A small sound classifier, trained from scratch: activation gelu.
Rows from block 3 of a small sound classifier, named by matrix and row number. Rows with one number belong to one neuron. Each number is 200 + 20 x the weight over its row's rms, rounded and kept within 0 to 999. All counts start at 0. After the name is the row's rms in percent of the matrix's.
After each neuron's rows are labels from the 100 clips, of 14848, where the neuron reaches its highest value: "responds to" is what is common among them. Only what is clearly more common there than usual is listed. The data: simulated modem signals in the audio band. In brackets: how many of the 100.
# fc1: MLP up (model.blocks.3.mlp.fc1.weight, 1024x256), inputs 86-171
# fc2: MLP down (model.blocks.3.mlp.fc2.weight, 256x1024, transposed), outputs 86-171

fc1.174,109,200,244,162,200,221,221,178,195,200,200,200,200,200,200,201,178,144,200,187,200,200,186,196,223,237,200,200,200,200,200,176,226,200,200,214,161,200,201,219,220,177,221,224,181,200,200,195,200,200,188,200,200,200,200,200,162,166,162,174,200,186,218,200,188,153,200,200,200,234,200,200,216,161,251,200,200,200,228,175,200,178,200,200,200,181,242
fc2.174,104,228,164,207,200,200,200,200,248,205,200,200,200,200,153,200,239,200,221,158,200,219,200,221,198,181,189,200,199,247,200,200,245,205,200,162,214,200,200,200,200,200,213,190,200,200,195,220,238,212,206,200,200,200,157,200,200,217,200,200,173,151,200,200,164,242,200,228,178,200,200,197,187,165,243,168,182,200,221,207,220,164,200,200,200,200,200
responds to: carrier: 3.5 to 4.5 kHz (100)

fc1.444,100,200,200,200,200,162,173,200,210,200,200,200,200,200,188,200,198,225,217,200,170,200,140,200,200,200,191,186,200,200,200,200,200,234,200,153,170,188,200,200,252,209,200,200,191,177,200,200,200,200,228,197,200,190,200,200,154,207,216,219,200,200,206,200,200,200,209,200,200,200,218,201,249,176,151,238,218,163,200,200,200,200,241,167,181,162,204
fc2.444,098,200,184,183,171,229,200,215,206,187,178,200,200,178,217,217,177,200,200,200,188,200,200,200,200,240,223,200,168,214,200,200,200,200,200,243,217,200,194,200,131,184,200,200,231,200,195,200,233,200,200,200,209,200,200,190,219,181,228,186,188,191,200,178,247,200,209,200,200,171,200,202,200,200,200,209,200,200,200,242,218,230,181,200,200,200,148
responds to: burst (93)

fc1.569,098,200,213,171,200,238,200,200,200,177,200,200,200,200,200,200,200,225,200,200,134,171,270,200,225,185,200,191,200,200,168,200,160,176,200,200,183,200,208,200,200,152,183,200,178,219,250,200,200,184,192,200,200,200,200,200,200,233,183,200,153,200,193,200,210,232,202,200,200,200,161,200,200,200,200,200,200,173,207,230,221,200,200,200,200,200,200
fc2.569,099,200,201,220,193,200,200,200,224,205,200,214,200,221,200,187,220,232,223,200,231,200,200,166,200,239,200,191,200,200,200,200,218,231,191,186,200,200,184,200,184,200,200,247,200,166,200,200,200,219,221,257,200,146,200,200,200,200,216,200,221,200,200,215,200,200,200,228,207,195,179,200,173,200,200,200,222,182,244,200,175,200,200,238,200,182,200
responds to: burst (100)

fc1.455,096,200,200,200,200,189,200,176,170,219,173,180,235,225,143,200,187,200,231,186,177,200,166,200,200,215,200,161,214,200,200,235,179,200,155,181,200,199,189,200,200,200,174,200,210,221,159,200,200,179,200,200,200,195,164,213,200,200,200,200,181,219,200,200,200,200,200,211,220,200,184,200,160,200,179,200,174,177,200,271,200,177,190,200,200,200,202
fc2.455,090,147,212,200,231,233,185,220,200,200,200,207,200,200,200,200,200,228,147,200,200,200,200,181,208,204,182,200,173,200,209,150,200,238,229,200,236,187,170,200,200,206,210,200,203,193,200,222,174,200,200,200,200,200,225,167,245,215,237,200,218,197,200,200,200,201,200,200,200,157,180,200,200,200,249,200,200,200,200,179,200,200,200,219,200,148,200
responds to: carrier: 2.5 to 3.5 kHz (70)

fc1.71,115,200,199,206,180,200,200,200,195,214,238,200,179,200,200,200,200,221,200,200,200,200,200,193,150,206,182,200,200,195,200,177,200,221,219,200,200,200,187,200,200,189,239,200,209,200,200,200,200,163,222,200,200,212,200,221,157,210,184,259,200,221,200,233,200,227,200,152,171,189,200,200,200,187,170,200,200,200,186,169,200,200,209,200,223,176,200
fc2.71,108,200,200,191,200,241,200,200,141,200,139,173,200,190,200,213,200,200,200,219,200,200,200,200,236,200,178,178,242,261,200,234,200,194,200,200,200,201,200,200,210,194,212,200,199,200,171,185,200,200,151,229,209,215,200,200,200,200,228,200,200,208,154,215,185,200,200,200,200,200,182,178,183,200,200,231,200,200,165,200,200,200,232,202,200,183,261
responds to: burst (94)

fc1.91,111,200,183,200,200,200,224,219,235,200,200,200,200,200,200,221,248,200,200,200,200,200,191,200,200,200,200,200,200,170,225,156,168,215,177,200,200,216,200,200,208,200,206,211,200,177,237,200,200,200,160,212,217,200,227,200,200,200,274,200,164,190,185,200,154,160,232,200,171,200,200,200,231,251,179,200,200,199,200,224,193,200,229,200,261,200,200
fc2.91,123,200,200,226,187,178,166,169,200,235,180,216,200,200,200,200,200,200,177,202,200,200,200,200,211,200,155,200,200,187,200,236,200,200,200,200,225,173,200,200,200,219,175,200,232,200,230,200,152,200,239,174,200,231,167,211,194,200,200,164,200,228,200,179,215,212,233,238,234,200,178,200,200,222,229,200,214,200,200,166,232,233,256,192,200,209,200
responds to: carrier: 3.5 to 4.5 kHz (80); 8-FSK (32); frequency hopping (28); modulation: 4-FSK (25)

fc1.274,120,200,200,241,200,236,167,200,200,184,171,168,200,200,182,200,167,189,200,209,200,200,200,200,200,192,217,231,196,217,189,181,200,189,200,200,200,200,200,200,200,200,219,180,200,166,200,200,182,200,200,226,201,200,200,177,175,132,200,229,219,220,211,225,228,200,174,200,200,160,200,158,191,200,213,200,200,170,232,200,226,200,179,200,200,163,219
fc2.274,110,200,200,200,178,200,200,200,200,183,217,200,200,190,224,213,234,188,200,200,200,163,200,200,200,187,199,200,223,155,200,200,247,212,207,171,208,189,200,200,200,200,148,177,200,202,200,200,200,223,200,200,171,193,239,200,170,200,180,200,181,200,200,200,200,200,228,200,200,257,200,200,168,200,200,174,177,200,200,226,200,200,223,200,220,200,200
responds to: carrier: 2.5 to 3.5 kHz (63); frequency hopping (40); symbol rate: 50 baud (37); 8-FSK (27)

fc1.285,097,228,222,200,193,165,198,166,230,200,200,200,230,200,200,165,212,204,161,200,200,185,200,164,224,200,200,218,210,176,158,200,183,200,200,259,200,200,200,224,200,180,200,168,228,200,186,200,186,200,200,200,200,170,200,191,200,200,200,200,200,188,200,200,200,200,230,200,183,201,178,196,200,200,200,200,200,200,200,218,200,171,170,233,224,200,200
fc2.285,094,144,200,200,200,200,200,218,226,200,246,200,200,149,219,200,200,216,200,177,232,200,198,175,200,200,200,223,206,204,200,200,200,200,220,190,200,200,254,295,209,200,229,193,168,200,200,200,209,200,194,200,200,227,200,200,200,215,200,200,200,200,156,200,200,200,164,226,207,161,235,200,237,242,200,148,200,252,200,209,200,200,210,206,181,204,233
responds to: carrier: 3.5 to 4.5 kHz (93); 800 baud (41)

fc1.413,099,200,179,200,159,226,200,179,166,200,186,200,267,206,179,200,219,200,180,200,200,200,249,235,200,200,196,200,200,213,174,200,200,166,207,200,178,200,200,218,200,200,224,237,200,228,237,221,201,200,202,213,223,216,224,200,200,200,143,200,164,200,215,163,215,200,200,200,200,200,200,200,200,200,204,220,200,200,200,162,180,200,200,210,200,176,200
fc2.413,095,200,200,200,250,200,206,192,200,200,200,190,164,178,200,188,231,213,220,181,179,200,230,200,200,187,200,236,200,214,238,141,200,161,200,199,200,205,223,174,228,177,200,246,200,219,200,175,200,200,205,200,200,181,157,246,200,201,200,200,200,200,200,221,200,200,231,213,200,200,200,200,239,213,148,200,252,200,200,200,215,200,193,200,200,190,200
responds to: carrier: 2.5 to 3.5 kHz (89); strong noise (62)

fc1.316,109,215,231,180,222,200,169,200,182,200,165,200,200,200,200,200,200,200,200,181,213,180,229,180,200,230,174,202,200,200,200,166,200,200,236,200,190,173,198,200,200,238,230,200,200,200,186,139,200,200,207,188,200,163,200,209,200,200,200,167,200,200,189,186,200,200,200,200,181,240,200,242,206,200,200,200,251,229,200,257,226,184,182,200,167,200,200
fc2.316,110,214,200,226,200,209,186,183,200,217,198,230,200,189,208,200,193,200,167,200,243,200,213,222,169,200,184,200,200,200,174,200,159,195,161,200,200,200,186,200,192,200,161,200,204,157,236,210,218,221,200,177,200,200,231,207,220,164,139,226,170,200,200,200,217,219,200,200,156,200,200,203,200,193,227,133,176,200,157,236,185,189,167,148,200,207,184
responds to: carrier: 3.5 to 4.5 kHz (55)

fc1.57,100,200,200,207,182,200,200,193,191,224,195,200,200,200,200,200,200,243,200,159,165,211,200,157,187,200,200,200,177,200,156,200,239,200,217,168,200,230,200,160,163,212,209,233,200,209,178,190,233,200,224,200,200,200,200,200,232,240,191,200,200,200,184,200,200,223,200,172,200,200,187,245,200,200,219,226,200,200,192,222,200,200,200,200,229,215,200
fc2.57,099,168,200,222,163,200,200,200,204,200,189,205,189,200,203,200,214,167,200,200,168,200,200,210,215,200,226,200,219,200,200,200,200,200,200,212,200,199,198,192,260,200,200,155,174,205,200,200,183,200,211,187,200,177,184,200,200,200,200,200,200,200,226,200,226,200,163,171,212,200,180,159,200,183,200,186,200,200,200,247,213,187,200,200,182,172,200
responds to: burst (75)

fc1.729,113,145,200,187,205,200,184,216,154,180,153,200,185,231,200,222,209,170,200,229,182,225,182,171,200,200,200,225,200,177,199,165,200,202,244,183,200,184,200,173,200,212,193,200,219,200,200,200,241,200,200,180,236,175,244,200,176,200,237,174,200,197,207,245,182,200,200,236,200,200,194,200,200,200,179,164,186,200,173,161,176,236,184,194,188,204,200
fc2.729,115,200,200,200,200,200,200,200,200,200,172,236,200,225,211,169,180,219,210,200,200,182,214,200,178,200,233,200,212,221,181,200,193,200,192,200,200,212,200,200,210,238,200,200,201,200,187,201,187,210,212,200,169,200,215,226,200,237,181,157,230,237,196,241,200,200,224,200,200,237,176,200,200,243,193,200,200,196,200,217,235,200,174,200,221,200,200
responds to: carrier: 3.5 to 4.5 kHz (66); 800 baud (49); OFDM (28)

fc1.598,101,200,200,200,200,245,200,200,200,235,200,200,156,200,200,200,200,237,194,144,194,209,200,174,200,200,200,225,200,200,200,200,200,200,200,200,207,187,195,240,200,200,185,200,200,213,200,200,200,200,200,200,200,184,200,200,213,200,200,183,212,200,211,182,196,200,200,229,200,209,200,200,200,200,188,195,195,200,166,200,200,198,200,228,226,186,244
fc2.598,111,189,207,170,189,190,200,200,200,208,200,233,182,200,200,207,214,200,177,200,200,200,222,200,200,225,200,177,200,205,200,255,223,200,179,221,173,178,200,200,164,146,216,200,223,220,183,200,200,209,200,188,193,162,175,243,156,183,197,200,198,162,200,195,200,238,178,161,164,200,200,200,200,200,200,192,256,200,200,169,200,176,185,200,200,261,200
responds to: carrier: 3.5 to 4.5 kHz (100); 800 baud (47); OFDM (42)

fc1.145,113,178,219,200,206,200,182,257,200,200,161,244,226,168,200,195,200,200,184,202,200,200,200,175,194,200,215,212,200,200,200,214,200,200,220,180,200,200,214,200,200,164,161,222,196,213,200,200,225,211,224,192,217,186,200,200,166,213,200,200,200,200,200,200,153,245,200,200,200,167,200,200,144,200,200,240,200,200,236,200,224,168,179,165,205,215,222
fc2.145,108,200,200,198,200,200,210,200,190,200,200,185,242,252,222,179,200,200,200,157,249,200,200,247,190,224,167,200,191,200,200,191,225,210,177,200,200,200,176,200,218,200,200,200,200,222,200,188,177,200,185,200,222,227,200,214,170,200,200,214,226,224,200,200,217,173,200,223,243,200,210,187,246,200,200,200,200,233,175,200,200,200,216,197,233,182,200
responds to: burst (94)

fc1.467,106,228,200,173,200,200,161,200,200,200,221,193,200,200,224,239,209,236,200,213,200,198,200,161,226,219,191,200,200,230,186,200,190,213,200,164,197,186,150,200,200,208,197,231,200,200,248,200,200,200,175,193,210,225,157,238,188,164,200,194,200,210,200,212,181,240,200,200,200,200,233,200,177,200,166,229,200,200,168,200,200,200,200,159,206,173,200
fc2.467,105,200,200,138,180,200,200,170,220,200,210,172,200,200,200,195,200,176,185,147,227,200,213,186,200,207,208,237,200,215,200,200,201,242,200,200,196,200,215,195,200,165,200,200,200,241,200,200,200,200,200,200,200,195,251,200,224,200,235,197,186,200,200,173,152,173,250,200,166,200,168,200,157,164,200,217,200,187,214,147,200,200,200,177,238,198,200
responds to: burst (71); strong noise (51)

fc1.450,093,216,160,200,181,186,170,239,210,243,163,200,200,200,200,224,200,164,200,178,157,200,190,200,210,195,200,200,186,200,200,200,222,229,177,200,200,200,230,200,214,200,200,170,200,200,178,200,200,185,239,154,200,200,222,200,226,200,200,207,212,157,200,200,171,248,200,220,206,185,200,200,211,178,156,166,200,200,200,177,200,200,200,200,170,218,200
fc2.450,100,200,225,200,247,196,222,176,200,224,235,231,200,200,175,178,200,209,241,226,200,224,238,184,200,211,236,200,200,206,200,200,200,200,201,200,200,164,200,200,200,200,200,200,200,200,200,191,200,219,161,221,168,200,200,207,242,200,200,224,238,200,200,200,200,200,200,170,200,222,200,156,200,200,200,200,200,200,200,200,171,200,189,149,212,200,210
responds to: carrier: 3.5 to 4.5 kHz (87)

fc1.291,095,210,176,200,200,200,200,200,236,200,241,191,200,200,200,159,200,216,200,200,214,218,249,224,200,200,168,160,160,173,173,200,200,203,200,172,176,200,200,227,200,200,200,189,177,200,208,182,200,236,189,178,213,223,182,233,200,200,200,200,200,200,176,147,200,220,182,190,266,186,200,200,183,200,192,200,258,183,223,200,209,200,212,200,200,211,253
fc2.291,095,236,200,161,200,200,210,200,180,260,183,230,200,200,253,200,186,244,200,200,180,200,237,172,224,200,222,249,200,163,200,200,200,200,235,186,187,200,165,200,213,200,200,200,200,239,200,183,200,230,201,187,215,158,200,226,200,200,204,233,200,200,200,200,215,200,214,200,186,171,166,200,233,200,237,200,229,200,200,186,200,200,200,200,173,161,200
responds to: burst (99); carrier: 2.5 to 3.5 kHz (53)